A small image captioner, trained from scratch: encoder activation silu.
Rows from block 5 of the image encoder of a small image captioner, named by matrix and row number. Rows with one number belong to one channel. Each number is 128 + 32 x the weight over its row's rms, rounded and kept within 0 to 255. All counts start at 0.
After each channel's rows are labels from the 100 images, of 14976, where the channel reaches its highest value: "top examples" is what is common among them. Only what is clearly more common there than usual is listed. The data: simulated stained blood smears. In brackets: how many of the 100.
# convs1: grouped (8 groups) 3x3 conv (encoder.blocks.5.convs.1.weight, 256x32x3x3, each kernel summed), inputs within the group 0-31
# convs2: expand pointwise conv (encoder.blocks.5.convs.2.weight, 512x256x1x1, transposed), outputs 0-56

convs1.77 [135  77 123 178 122 162  91 134 127 147 147 144 146 125 112 135 104 147 146 164  79 183 104  91  63  76 100  92 150 115 178 162]
convs2.77 [172 137 110  97 131 165 160 180 177  61 136 131 120 130 122 147  89  77  75 135  89 213 141 154 151 170 132 177  89 146  86 117 147 217 122 157 140 124  77 131 101 103 108 118 117 215 128 121 100 122 161 117 117 174 115 161 105]
top examples: lobed nucleus (100)

convs1.112 [ 97  79 124 143  92  90  51 106 100 111 115 113 102 152  99 152 115 177 180 101  74 101 104 144  97 131  99 137 114  78 101 134]
convs2.112 [173 109 186 148 123 124  83 115 152  79 136 153 149 163 146 128 108   8 151 132 148 118 100 162 148 153 144 128 116 183 189 159  88  90 133 164 119 111 132 142 125 133 108 141 122 154  93 210  81  57 107 116  71 151 150  87  96]
top examples: band-shaped nucleus (100)

convs1.236 [ 79 134 181 200  87 137 145 139  74 106 129 191  87 139 127  95 138  90 126 160 162 102  94 118 145 121 134 133 121 182 109 106]
convs2.236 [128 141 101 111  74 129  95 150 115 159 124 151  70 107 136 101  91 100 149  89 125 135 111 101  68 144 126 139 155 111 109 123 155  83 207 103 149 109 129 208 103  86 145 128  94 109  66  58 106  87  95  97 177 152  93 116 121]
top examples: dark grains (100); teardrops (37)

convs1.102 [167 107  91 120 131 122 123 119  55 113 127 148 161 109 142 119  85  75 112 151 130 121 138  92  72 187 102 142 100 149 144  53]
convs2.102 [146  96 107 133 121 156 131 188  73 174 169 144 132 104 194 169 160 193 184 142  85 115 134  95 125 129 146 127 141 190 162 126 161 115 109  39  67 120 156 110  87 114  89 137  96 113  73  91 121 144 139 149 123 104  92 141 155]
top examples: ovals (100)

convs1.226 [106 171 202 168 111 106 182 120  90 137 130 194  93  99 135  91 120 118 118 121 156  83 129  85 125 113 131 130 114 195 107 135]
convs2.226 [191 129 178 136 122 190 122 154 139 187 134  80 143 106 167  97 117  53 142  99 142 128  95 170 146  97 142 130 106  84 144 102  94  74  92 167  94 176  95 189 151 116 130 136 129 126 117 101 125 103 135 125 155  50  68 140  55]
top examples: teardrops (100)

convs1.238 [ 98 146  85  68 107 131 138 167 112 143 138  47 136 126 157 165 145 149 109 143 101 143 127  60 114  71 133  93 125  76 141 123]
convs2.238 [ 81 205 147 111 130  94  79 129 128  78  90 157 119 124 117 104 110 129 113 162 125 105 134 103 176  94 153  99 113 147 131  91 143 146 105 128 142 135 135  97 156 165  90  91 112 113 134  63 150 136 156 138 150 126 146 122  95]
top examples: dark grains (100)

convs1.147 [121 152 130 145 114  93 204 131 156 137 109 181 111 124 155 199  76 158 105 145 106 169  95 173 162 120 155  87 149 132 156 133]
convs2.147 [107 116  87 139 123 102 112  87  86  85 137 129  97 128  93 134 114 132 134 111 154 114 100  91 156 106 110 131 116 230  90  95  93 137 116 128 120 230  99 107 123 132 133  96 138 114  68 108 147 132 135  98 127  99 126 127 105]
top examples: discs (100)

convs1.121 [ 97 103 140 101 118 152 143 117 135  77 108  59 146 141 181 105 131 122 123 102 204 114 193 120 115 134 146 131 116 167 193 113]
convs2.121 [106 159 111 145  87 127 114 127 104 125 128 126 104  98  98 153  90 255 142 135 104 115 141 198 146  82 170 105 166 116 107 157 153 139 132 105  99 121 139 133 151 156 153 137 156 102 167 117 177 131 107 210 189 153 145 143 106]
top examples: ovals (100); crowded (71)

convs1.17 [163 105 109 103 107  94  88 119  68 145  85 192  93 192 152 111 155 101 113 109 115 185 122  81 134 146 116 131  84 137 120 146]
convs2.17 [164  95 169 135 164 136 126  94 109 122  63 131 101 162 178 188 132 139 163 142 108 183 134 121 106 216 132 101 131 105 127 166 115 115 121 156 169 100  85  66 157  92 147 110 126 128 147  91  94 152 176 139 169  95 124 118 156]
top examples: small spheres (95); kidney-shaped nucleus (42)

convs1.253 [ 87 126 157 197 122 135 105  94  78 122 125 158 111 108 134  82 129 112 121 101 141  98 107 155 104  62 212 109 139 163 116 112]
convs2.253 [154 186 145 103 145  92 159  94 123  70 117 108 101 148 169 181 100 100  89 133 134  98 154 156  69  51 148 125 154 183 145 130 149  98 105  66 139 107 173 156 121 103 163 153  95 165 162  37 113 122 158 112 117 135 132 151 157]
top examples: teardrops (100)

convs1.61 [123 230 102 123 121 173 113  89  87 112  98 147 118 135 150 144 133 115 191 131 145  97 135 147 140 124 128 199 111  90 159 135]
convs2.61 [110  96  99 201  87  72  44  90 128 177 176 121  87 118 144  67 116  83  93 124 133 105 115 116 160 119 119 138 144 121  89 156  92 105 113 111 123 141 140 188 138  99  87 150 161 130 161 164 159 194  75 123 134 150 134 179 107]
top examples: band-shaped nucleus (100)

convs1.13 [130 114 160 111 123 150 193 165 170 124 149 101 177 117 140 167 106 175 144 187 120  67 107 159 137 117 134 108 196 155 114 112]
convs2.13 [148 131  59 112  76  47 139  99 145 169 157 153 106  62 111  64  91 135 119 118 148  65 142 123 111 112 104 104 140 130  59 132 122 175 145  99 121 122 155 114 144 139 124 124 106 120  93 135 118  67 115 174 105 112 102 122  74]
top examples: kidney-shaped nucleus (100)

convs1.193 [131 135 146 119 126 116 104 111 101  70 134  94 105 160 132  91 143 113 122 102 180 115 102 117 130  66  91  25 142  98 162 116]
convs2.193 [108 175 152 101 131 137 124 183 112 128 102 134 119  77 126 104 123  43 130 173 149 135 129 179 136  85 157 145 126 124 141 124 113 128  71 100  70 155 157 129 129 110 156 118  96 101 155  60 164 137 118 139  77  85  98 150 166]
top examples: round nucleus (82); teardrops (81)

convs1.207 [160 168 139  98 209 192 100  93 138 127 126 135 137 111 112 170 101 136 102 134 134 148 197 116 170  96 126 139 113  84 121  84]
convs2.207 [174 162 132 120 108  94  96 126 175 157 129  59  77 136 128 123 146  86 119 108 144 132 112 101 185 130 105  97 113  86  85 170 225 149  63 152 104 137  67 148 176  86 118 140  90 111 199 104 121  67 151 144 100 104 153 100 156]
top examples: dark grains (100)

convs1.243 [137 117  92  92 147 110 122 142 129 159 135  72 152 108 164 113  87 156 117 125  92  70 154  84  89 125 163 102  95 120  38 125]
convs2.243 [160 123 144 191 118 168 109 150 115 111 136 185  62 116 201 147 141 176 164 152 113 122 168 122 160 142 143 129 128 123  60 127 163 150 127 142 158 165 168  83 173 152 134 125  77 123 170 167 134 115 123 148 101 175 122 105 162]
top examples: round nucleus (100); small spheres (43)

convs1.214 [140 121  86 134 191 165 142  90 137  86 110 138 120 113 127 165 123 137 184 131 113 179 183 116 188 152 142 117  88  62 122 140]
convs2.214 [122 134 135  91 107 132 115  61 129  82 133 176  90 112 125 134  85  87 141 103 107 184 129 127 200 132 126  75 100 106 115 105 135 174 215 111 147 123 113 159  84 219 140 137 115  81 132 162 109 100 150 201 132 154 132 149 101]
top examples: lobed nucleus (100)

convs1.109 [117  76  91 138 119 116 119 124  91  81 117  82 163 143 145 125 161 177 166 159 193 119 170 158  82 141 122 111 113 157 189 108]
convs2.109 [151 134 106 127 122 105 146  86 113 170 144 129 116 129 137 107 125 146 147 112 116 121 134 112 155  28  99 103 104 105 132 162  68  69 125 135 131 125 104 132 113 130 172 189 117 151 158 101 160 111  93  78 155 101 172 148 192]
top examples: ovals (71); band-shaped nucleus (51)

convs1.97 [124 163  99 134 167 165 119 114 135 196 162 164 122  77  86 147 101  94  99 153 120  92  97 100 118 129  62 136  84 109 107 171]
convs2.97 [ 74  77 114 123 166 113 118  22 149 101 141 144 139  98 113 129 141  74 145 116 143 147  76  67 113 120 132 200 190 145 145  91  92 141 171 164 117  70 128 130 164 151 149 135  80 109 157 170 122  86 162  96  91  71 132 116  99]
top examples: round nucleus (100)

convs1.120 [ 87 119 105 115 108 105  88 121  99 103 125 150 131 167  68 155  85 127 147 125  64 107  91 109 117 183  72 125  96  93  75 127]
convs2.120 [139  88 105 142 161 137 151 108 121 103 130 128 125  59 121 127 158  81 176 147 132 135 175 189 130 130 139 110 151 145 120  76 167  92 126 128 108 150  97 136 182 132 128 151 149 155 158 170 101  88 125 119 113  27 139 119 168]
top examples: teardrops (100); no large cell (33)

convs1.145 [151 123 218  82 135 180  85 157 118 108 152  91 129 182  88 103 126 114 150 128 138  74 137 120 129 133 116 125 162 161  78 136]
convs2.145 [106  77 111  77 125  93 113 130  82 147 172 146 153 110 130  78 139  81 107 178 147 103  84  87 132 127 122 169 105 174 110 102  91 146 172 108 152 115 133 162 113 140  54 128 152 140  87 152  81 147 135 121 126 146 151  94 107]
top examples: kidney-shaped nucleus (100)

convs1.242 [ 80 173 111 131 137 193 139 120  88 119 151 133  75 191 127 132 177  83  89 142 102 141 118 136  95 131 123 189 178 125 130 129]
convs2.242 [128  92 163 137 154 105 117 105  99 166 135 166 158 120  96 129 139 154 119 128 133  88  97 164 159 112 125  66 148  93 134 131 111 112 128 107 128 101 121 122 116 145 203 134  70 149  99 103  79  74 156 168 103  79 160 184 116]
top examples: dark grains (100)

convs1.168 [110 108  81 106 112 160  79 121 106 121  98 119  61 148 131 113 131 209 101 133 167 151 110 150 157 184  97 144  75 118 119 104]
convs2.168 [157 134 109  84  93 122 126 195 178 120  93 121 155 176 119  91 137 130 173 117 120  63 128 144 121  97 154 127 125 150  35 144 100 106 130 112 115 108 138 123 148  90 108 123 147 112  93 129 114 145 124 147 101 141  97 114 131]
top examples: band-shaped nucleus (100)

convs1.190 [118 123  99  86  86 154 106 120  81 157 138 148 115 133  69  63  73 166 149 147 175 148 138 159 137 135 151 101 186 170 135 120]
convs2.190 [129 121 122  84 140 108 107 142 206 151 174 104 134 128 117  93  64  89  99 128 107  99 115 137 125 134 173  87  91 104  93 142 132 178 114 123 142 118  64 126 137  81 121 106 177 141 121 114 169 165 160 104 163 178 138 118  88]
top examples: round nucleus (98)

convs1.245 [107 106 129 155 119 147  80 138  80 114 122 134  94 107 114 157 167  83  67 108 147 124 110 131 144  90 116 168 219 117 152  81]
convs2.245 [120  38 121 107  92 166 144 103 121 118 119 141 138 115  95 138 154 121 163 190 106 110 161 141 179 102 102 151 100 136  54  99 155 145 103 113 182 138 133  89 155 109 176 145 126 138 121 134  93  42 127 168 124  96  66  99 120]
top examples: dark grains (100)

convs1.222 [153 121 129 168  78 109 164 119 113 185 112 171 159 104 109 181 113 205 124 112  95 116  67 113 142  97 139 146  95 163 147 129]
convs2.222 [136  92 127 106 134  69 206  94  92 151 160 141  96 155 109 142 149 200 106  77 109 188 127 134 117 144 154 126 166 117 116 161 104 119  90 136 138 166 121  71 147 136 179 127 122 128  97 164  99  68 128 111 161 122  81 110 129]
top examples: target cells (100); crowded (65)

convs1.183 [ 94 132 120 137 128 164  79 150 111 129 171 176  87 123 197 144 154 136 143 159 126 101 173 100 201 153 138 132 134 166  76 150]
convs2.183 [113  98 128 187 120 123 142 109 129  19 117 111 138 151 117 139 118 146  81 125 182  72 113 183 210  95 165 113  85 193  84 107  89 151 125 101 103 129 148  81  83 141 125 147 119 155 138 125 130 140 139 104 108 102 134 136 140]
top examples: round nucleus (100)

convs1.229 [106 135  75  64 122 138 110 180  88 155 136  72 188  95 158 111 121 156 122 120  89 123 105  85 113  90 103 124 111  80 110 102]
convs2.229 [156 130 140 125 150 141 155 147 139 146 122 124 180  76 135 174 119 135 193 102 104 168 134 178 134   0 155 122  96 118 105 112 149 156 134  97 167 126 159  47 120 103 110  87 136  98 118 178 109 126 121 139 126 182 137 126 123]
top examples: small spheres (100); lobed nucleus (48)

convs1.212 [119  88 109  99 107  95  91  87 172  93 116 170  95 153 147 150  95  89  95  78 171  74 106  91 161  75 146 145 118 133 121 109]
convs2.212 [ 65 157 114 145 100 115 140 155 131 141 103  80  88 153 128 154 104 109  42 145 182 108 155 150  95 131 118  82 170 101 150  88 123 120 154  88  98 119 131  80  99 110 143 125  92 109 105 151 133 189  88 121 139 110 161 121 111]
top examples: target cells (100); crowded (66)

convs1.170 [123 120  94 147 118 149 152 130  53 111 177 149 120 155  83  90 121  91 135 169 115  91 155 159 181 176 175 121 133 123  99  78]
convs2.170 [137 145 145 136 144 206 130 122 163 138 114 150  68 149 135 205 110 133  82 136 132 157 189 116 131 133 195 115 216 140 105 156 100  83 111 127 170 114 139 125 133  69 126 146 144 106  95 152 123  63 198 145 130  98 143 106 140]
top examples: round nucleus (100)

convs1.100 [144 184 154  97 146 162 169 119 171 202 160 144 117 130 112 139 163 122  88 117 128 130 121 112 148 125 103  93  98 140  96 216]
convs2.100 [114 131  37 146  87 136  77 167 130  87 147  99 127 140 126 170 181 110 108  99  85 124 147 164 100 115 117 124 130 182 137  86 143 123 108 158 154 151 187 128 107 118 155 126 149  97 131 133 137  84  83  78 101 112 112 111 138]
top examples: round nucleus (100)

convs1.47 [115 126 101 122 132 108 149 189 170 192 165 113 113 173 153 146 142  91 111 147 107  82 113 162 117  90  91  67 107 122 182 148]
convs2.47 [148 119 184 149 143 125  93 133 150 111 103 130 111 125 154  87 157  86  66  77  88 101  91 124 111  88 136 110 127 147 115 112  63 121 122 122 102 118 141 186  92 152 121 124 137  90 197  60  94 107 119  60 115  96 120  83  92]
top examples: band-shaped nucleus (100)

convs1.250 [ 66 134 149 129 118 103 133 163  53 122 137 131 120  90 130 132 106 120  93 186 147  77 102 144 182 123 180 126  99 133 178 158]
convs2.250 [157  74 146 150  83 171 114  48 112 109  96  72 128  91 124  86 146 130 119 114 136 162  72 125 145 147 148  77 140 100 122  96 136 183 182 167 130 112 164  72 128  56  67 130 130 170 130 129 130 192 137 104 117 138 121 140 109]
top examples: teardrops (79); two lobes with orange grains (78)

convs1.255 [168 139  67  88  96 109 169 183 161 141 177  76 111  95 161 165 105 113 133 147  91 126 167 104 139 102 128 120 116  69 141 137]
convs2.255 [119 127 123 148 145  95 114 192 111 119 103  27 130 135 128 120  88 147 115 187 108  97  99 132  98 131  77 199 110  71 121 109 156 119 124 143 140 132 122  97 118 122 135  78 158 122 122 102 151 129 157 103 119 141 128 106 152]
top examples: dark grains (100)

convs1.157 [131 151 109 125  56 146 136 114 148 123  20 123 121  65  69 111 146 122 100 120 109 117  87 123  92 122 141 125 159 128 118 127]
convs2.157 [ 84 117 125 121 133 122 141 104 169 105  95  94 156 154 166  75 121 114 130 161 161 141 107 111 117 128 131  38 136 179 109 156 181 142 150 178  94 102 100 136  90  93  96  92 106  80  50 149 148 114  80 107 105 106 171 126 125]
top examples: discs (100)

convs1.213 [126 128 145 127 158 155 139  83 134  85 163 122 115 129 133 120 173  89 165 139 112 208 171 194 138 149 144 108  90  62 112 130]
convs2.213 [103  68 159 120 108 169 114 140  73  99 151  73 152 123 134 102 122 136 152 213 102 148  78 159 141  95 150 138 140 118  96 128 179 167 132 117 130 140 134 128 152 142 135 110  91 108 123 107 136  99  61 120 164 122  97 178 133]
top examples: lobed nucleus (100)

convs1.235 [ 92 136 201 173  97 130 113  95  82 125 116 201  99 106 116 121  98 132 144 147 177 121  72 158 149 146 109 133 116 174 117  95]
convs2.235 [198 221 115 112  80 143  95 129 119 189 117 152 134 106 134 145  99 120 132  84  90 134 130 172 114 123 104 122 104 111  41 102 123 132  42 152  87 144 122 255  95 134 115 137 136 216 176 189 132  95 127 119 171 140 129  96 172]
top examples: teardrops (100)

convs1.220 [124 119 112 118 168 121  84 180 113 196 116 145 192 105 102 206 102 121 127 121 127 127 133 141  98 148 136 200 128 151  93 130]
convs2.220 [166 156 105 141 135 136 111 114 111 126  93 117 130 110 144 133 163 213 146  96 123  82 130 100 131 128 115 136 154 122  48 168 128 120  77 143 110 121 123  96  90 122 139 119 124  90 113 130  95  76 112  84 106  76 113 178  75]
top examples: target cells (100)

convs1.185 [169  88 138 128 154 128  87 144 238 165 147 133  79 117 180  98 144  87 126 154 106 136 121 167 126 156 127 140 145 106 111 127]
convs2.185 [ 91 162 126  68  96 106 184 134 128 137 119 195 116  98 153 187  98 135 140 105 108 150  93 123 172 134 116 104 142  45 129  73 121  88 122 110  74 110 137 115  86 170  99 130  49 104  68  98 137  95  78 151 165 145  78 106  81]
top examples: two lobes with orange grains (70)

convs1.208 [168 215 155 139 101 174 127 111 129 146 135 107 138  63 146 120 123 135 164 167 104 194 122 115  75 134 133 123  98 126 175 128]
convs2.208 [162 111 145 122 162 125  98 122 144  83 113 124 106 137 135 102 144 137 136 178 120 171 141 149 137 136 162 165 154 129 123 132 134 133 119  57 154 116  99 199  95 173  94 104 126 163 180 120  98 134 172  79 154 106  61 136 201]
top examples: kidney-shaped nucleus (99)

convs1.189 [108 156 122 109 114 116 158 132 106  96  84  74 168 170  72 130 113  94  91 103 132 102  58 130  99  67  93 125  83 120 137 124]
convs2.189 [144 127 196 125 129 137 167 125 107 185 101  77 167 138 117 163 128 126 132 135 159 107 133 122 152  98 123  99 160 118 170  53 130 126 122 155 127  89 128 109 116 124  99 137 124 111 185  91 166 141 135 125 167  99 124 125 159]
top examples: spiky cells (99); band-shaped nucleus (36)

convs1.164 [ 97 152 147 103 113 141 199 119  89 128  82  94 200 155  87 120  92  95 107 108 114 146  81 128 127  83  84 144  93 107 125 107]
convs2.164 [137 168 125 113  91  82 147  94 153 115  77 128 141 128 127 109  86 131 144 144 117 115 127 116 115 118  98 114 154 184 170 176 110 116 132 130 163 100 123  94 161 170 138 126 138 129 111 112 109  56 149 107 158 176 125 149 190]
top examples: spiky cells (85); crowded (66); two lobes with orange grains (47)

convs1.211 [138 205 122 165 165 126 127 105  88  93 124  94 123 136 133 148 147 156 203 207  94 146 119 120 116 145 107  83 114 100 134 110]
convs2.211 [157 110 128 153  99 153  99  86 173 126 120 158 102 128 121 100 141 128 120 123 132 132 133 162 120 132 159 130 179  94  95 129  79 129 133 165  81 124 156 198 133 215 140 116 100 122 121 152 119 151  74  98 149 114  89  64 149]
top examples: lobed nucleus (100)

convs1.202 [115  99 126  99 127 110 130  62 121  54 143 108  76 181 144  68 136  67 145 115 151 112 120 168 142 136 117  80 129 101 122 149]
convs2.202 [159 132 166 148 114 126  71 152 108 170 115 121  90 162  64 110 146  94  71 128 134 156 149 120  27 124 137 109 114  96 140 134 158 177 130  96 141 174 137  69 108  92 102 157 129 120 171 102 140 140 109  60  68 161 140 119 110]
top examples: lobed nucleus (80)

convs1.221 [144 122 101 139 142 122 149  86 104  98 149 128 114 116 135 115 203 107 197 154  98 196 137 150 128 191 175  96 121 122 104 165]
convs2.221 [111 125 120 152  82  95 115 181 141 137 137 144 135 134 138  99 118 113 146 205 124 126 117  93 171 101 129 124 115  44 117 118 182 168 195 124 118 118 155  82 108 200 125 149  82 133 157 148 119 100 174 201 141 135 128  84 118]
top examples: lobed nucleus (100)

convs1.110 [117 104 116 128 157 140 159 127 124 145 115 116 128 110 195 124 147 120 107  96 217 116 200 126  96 113 139 116 117 188 192 123]
convs2.110 [103 158 141 111 136 100 125  99 140 129 134 113 135  51 119  89 130 241 124  96 126 135  99 152  94 128 115 156 131 121 122 105  96  93 113 114 114 106 117 122 154 103  95 106 113 103 140 118 255 149 171 132 131  71  93 127 140]
top examples: ovals (100)

convs1.111 [148 116 136 111 131 103  87 147  82  75 161 144 116 110  73 182  84 118 135 141  98  85  82 135  97 160  53 134 124 103  97 116]
convs2.111 [116 130 119 207 192 142 137 126 156 143 125 123 136 105 136 116 117 125 151  96 157  80 121 151 162 118 104 133 136 101 201 155 150 154 154 100 101 145 182  86 143 150 114 136 129 129  94 156  89 130 196 141 135 114 101 164 156]
top examples: teardrops (94); crowded (71)

convs1.40 [145  93 135 142  75 173 153  99 115 123 149 101 182 136 193 150 123  83  91  81 146 127  96 123 107 189 151  98 140 128  80 153]
convs2.40 [ 81 153 136  94 140 130 114 184 143 139 132 160 150  82 145 139 111 177 148 145 104 160 127 117 121 138 154 135 115 108 154  84 103  66 124 106  88 184  88  76 101 110 118 115 135  82 159  96  97  85 153 138 101 152 150 136 110]
top examples: target cells (100)

convs1.107 [143 136 149 165 134 107 153  98 181 153 184 164  76 113 180 153 135 146 107 168 168 126 183  90 108 112  90 155  86 132 143  91]
convs2.107 [117 156 171 161  99 134 152 137 141 125 166 165 161  69 104  51 124 152 105 200 179 120 110 150  87 174 121  59 150 156  98 143 109 129 141  91 117 156  38 120  80 111 112 132 120 135 102 123 138 198  88  96 115 123  74 163 145]
top examples: ovals (85); round nucleus (66)

convs1.181 [ 76 122 115 148 149 169 111 181 116 180  96 147 119 140 139 129 136 127 146 122 196 154 160 133 114 105  86 146 209 162  88 154]
convs2.181 [ 97 112 168 105  66  99 195 131 148 100 136 105  91 123  92 155 133 140 166 145 186 137 105  86  86 117  82 157 159  75 114 157 104 104  91 115  99 110 127 180 173 157 184 120 152  64 102 119 151 141 118  93 146 167 100 167  86]
top examples: two lobes with orange grains (100)